config.yaml
embed_dim: 384
encoder_norm: "batchnorm"
encoder_activation: "relu"
text_encoder_layers: 7
text_encoder_activation: "gelu"
adamw_lr_other_params: 0.00071
Rows from block 6 of the image encoder of a small contrastive image-text model, named by matrix and row number. Each number is 128 + 24 x the weight over its row's rms, rounded and kept within 0 to 255. All counts start at 0.
After each channel's rows are labels from the 100 images, of 14976, where the channel reaches its highest value: "peak on" is the class under the peak. Only what is clearly more common there than usual is listed. The data: small charts drawn from random numbers.
# r30: branch 2 reduce pointwise conv (encoder.blocks.6.r3.0.weight, 96x384x1x1), inputs 308-383

r30.77 [113 152 132 146 140 105 112 117 124 137 153 146 108 139 124 116 116 160 147 111 147 126  89 148 102 108 126 155 128 142 128 144 111 150 141 143 115 106 124  92  99 104 142 144  88 119 150  90 144 153 114 137 153 105 140 124 146 101 114 141 137 115 145 152 115 104 135 152 120 204 110 144 130 116 124 106]
peak on: data marks

r30.10 [121  73 115  97 116 123 150 112 113 167 125  94 125 141 137 146 120 183 128  80 121 130 103 114  85 132 124 127 135 116 136 125 123  98 119 134 123 160 157 120 152 155 127 154 109 119 178 131 128 135 104 129 141 116 110 124 119 141 148 151 113 132 150 122 124 139 167 107 112 142 136 134 136 144 127 143]
peak on: data marks

r30.51 [169 145 127  93 123 127 119 148 146  92 150 158 156 136 107 121 126  96  85 120 117 134 132 129 103 153 147 184 150 168 156 107 148 102 161 128 152 151 139 118 133 138 147 167 132 106 147 130 113 142 112 121 137 122 118 149 157 132 131 119 165 136 114 167 105 146 123 122 122 122  95 137 115 140 171 119]
peak on: data marks

r30.2 [103  75 114 162 142 128 113 124 106 112 118 109 142  88 139 129 151 140 155 185 133 114 163 140 117 136 110 133 167 116  87 127 165 125 120 110 124 140 116 130 155 107 115 130 116 125 109  78 140 119  85 161  94  99 143 136 165 150 121 110 102 136 153 111 144 128 107 112 119  77 121 118 139 116 137 149]
peak on: data marks

r30.75 [150 114 110 121 146 100 126 153 128 128 119 159 110 135 154  82 157 131 132 131 172 127 151 141 163 112 137 117  92 144  93 127 118 117 167 122 142 144 133 160 161 140 149 143 133 103 139 106 109 150 179 119 111 127 128  64 106 116 106 108 136 139 107 121 132 108 102 113 132 134  72  96 114 119 130  98]
peak on: data marks

r30.69 [134 106 147 161 146  81 137 109 117  96 130 117 137 144 125 136 108  96 116 145 149 129 114 131 182 126 135  89 126 141 150 131 150 135 134 133 130 158 119 112 106 115 118 135 136 142 140  96 158 137 149 170 104 119 146 110  83 113 116 129 101 151 118 151 146  90 107 109 174 130 108 116 126  83 142 122]
peak on: data marks

r30.92 [111 134 106 142 147  81  73 145 128 134 132 119 124 134 159 104 144  89 130 146 112 106 103 133 122 128 129 133 118 134 111 160 111 126 118 163 134 169 137 136 120 124 135 112 104 102 130 155 166 116 128 110 126 121 122 114 115 114 114  99 128 105 124 119 128  90 151 117 139 112 115 154  90  98 125 110]
peak on: data marks

r30.47 [127 146 106 165 129 130 132 118 131 115 103 124 135 106 154 131 111 120 137 159 120 134  69 138 118 144 112 147 134 146 153 111 195 126 164 101 143  89 110 117 175 160  89 141 118 161 126 122 136 141 132 152 122 135 104 116 132 103 117 132 116 137 137  89 145 125  78 104 108  81 118 115 153  96 126 111]
peak on: data marks

r30.95 [ 93 143 163 128 117 137 166 109 142 118  91 107 152 107 135 164 182 120 116 153 121 135 141 135 147 110 123 127  91 146 102 156  92 153 143 104 125 123 129 100 115 137 106 134  92 113 131 154 138  86 148 105 138 101 139 144  98 121 116 134 155 156 132 130 158 132 112  89 129 115 139 121 110 109 157 145]
peak on: data marks

r30.6 [162 108 163 184 105 149 172 121 126 163 124 101 143 135 138 101  86 131 107 116  94 135 118 116  91 126 116 126  77 132 109  64 140 145 114 135 110 141 125 130 130  92  69 135 114 125 132 106 119  62 129 117 123 126 114  95  96 125 113 104 114 110 121 120  77 101 147  99  87  95 153  96 118  87 136 118]
peak on: legend

r30.88 [125 176 112 137 138 113  94 130 122 107 165 153  74 104 155 113 138 119 185 111 137 133 115 120 150 110 139  90  95  98 157 139 125 134 166  77 139 141 149 132 129 123 128 108 153 128 153 158  97 131 141 113 151  97  88 130 103  95 124  90 141 148 118 139  93 127  89 123 201  66 103 143 129 136 143 138]
peak on: data marks

r30.14 [126 117 139  83 105 164  81 160 150 130 142 171 119 124 161 114 168 135 155 148 137 136 164  95 121 115  71 149 131 130 106 109 100 137 125 117 140 112 110 123  75 116  84 147 106 129 169 155 109  91 142 130 116 119 140 124 113  94 108 136 132 147 153 136 106 136  88 122 117 104  89 152 148 106 104  98]
peak on: data marks

r30.19 [ 97 110 148  84 116 138 160 109 126 115  89 104 162 116 136 130 139 134 105 107  94 152 160  99 102 137  93 117 101 144 149 147 113 164 110 107 146 111  90 140  95 130 119  73 111 112 120  80 114  67 129 139 157 120 133 138 104 154 135 145 124 126 127 131 122 136  99 116 146  74 130 111 134 146 115 101]
peak on: data marks

r30.79 [ 90 140 147 136 136 113 130 108 138 153 114 147 158 115 128 126 128 117 127 122 131 109  77 124 149 131 115 120 152 133 129 114 126 123 115 139 156 161 117 130 115 150 106 108 114 115  83 156 100 190 104 118 101 142 143 115 105 134 137 149 123 129 146 127 139  96 153 103 154 138 130 121 138 107 165 127]
peak on: data marks

r30.20 [140 140 102 151 111 166  97 145 104 107 162 118 111 146 103  82 149 153 128 139 105 125 130 164 111 117 113 153 131 114 168 137 131 112 117  83 162 148 110 159 134 126 130 106 110  94 133 162 131 150 128 152 110 125 108 122 130  98 132 144 177 139 139 139 154 135 129 134 167 151 116 138 131 119 149 131]
peak on: data marks

r30.76 [127 130 149 143 177 186 131 112 108 131 115 186  95 133 127 103 173 131  87 126 134 150 129 107 132 150 122 103 145 109 115 129 126 128  97 130 137 116 117 145 155 164 109 129 136 142 147 100 133 100 141 140 124 150 131 158 110 134 108  87 139 151 182 135  90 125 153 140 152 126 109 133 122 181 163 117]
peak on: data marks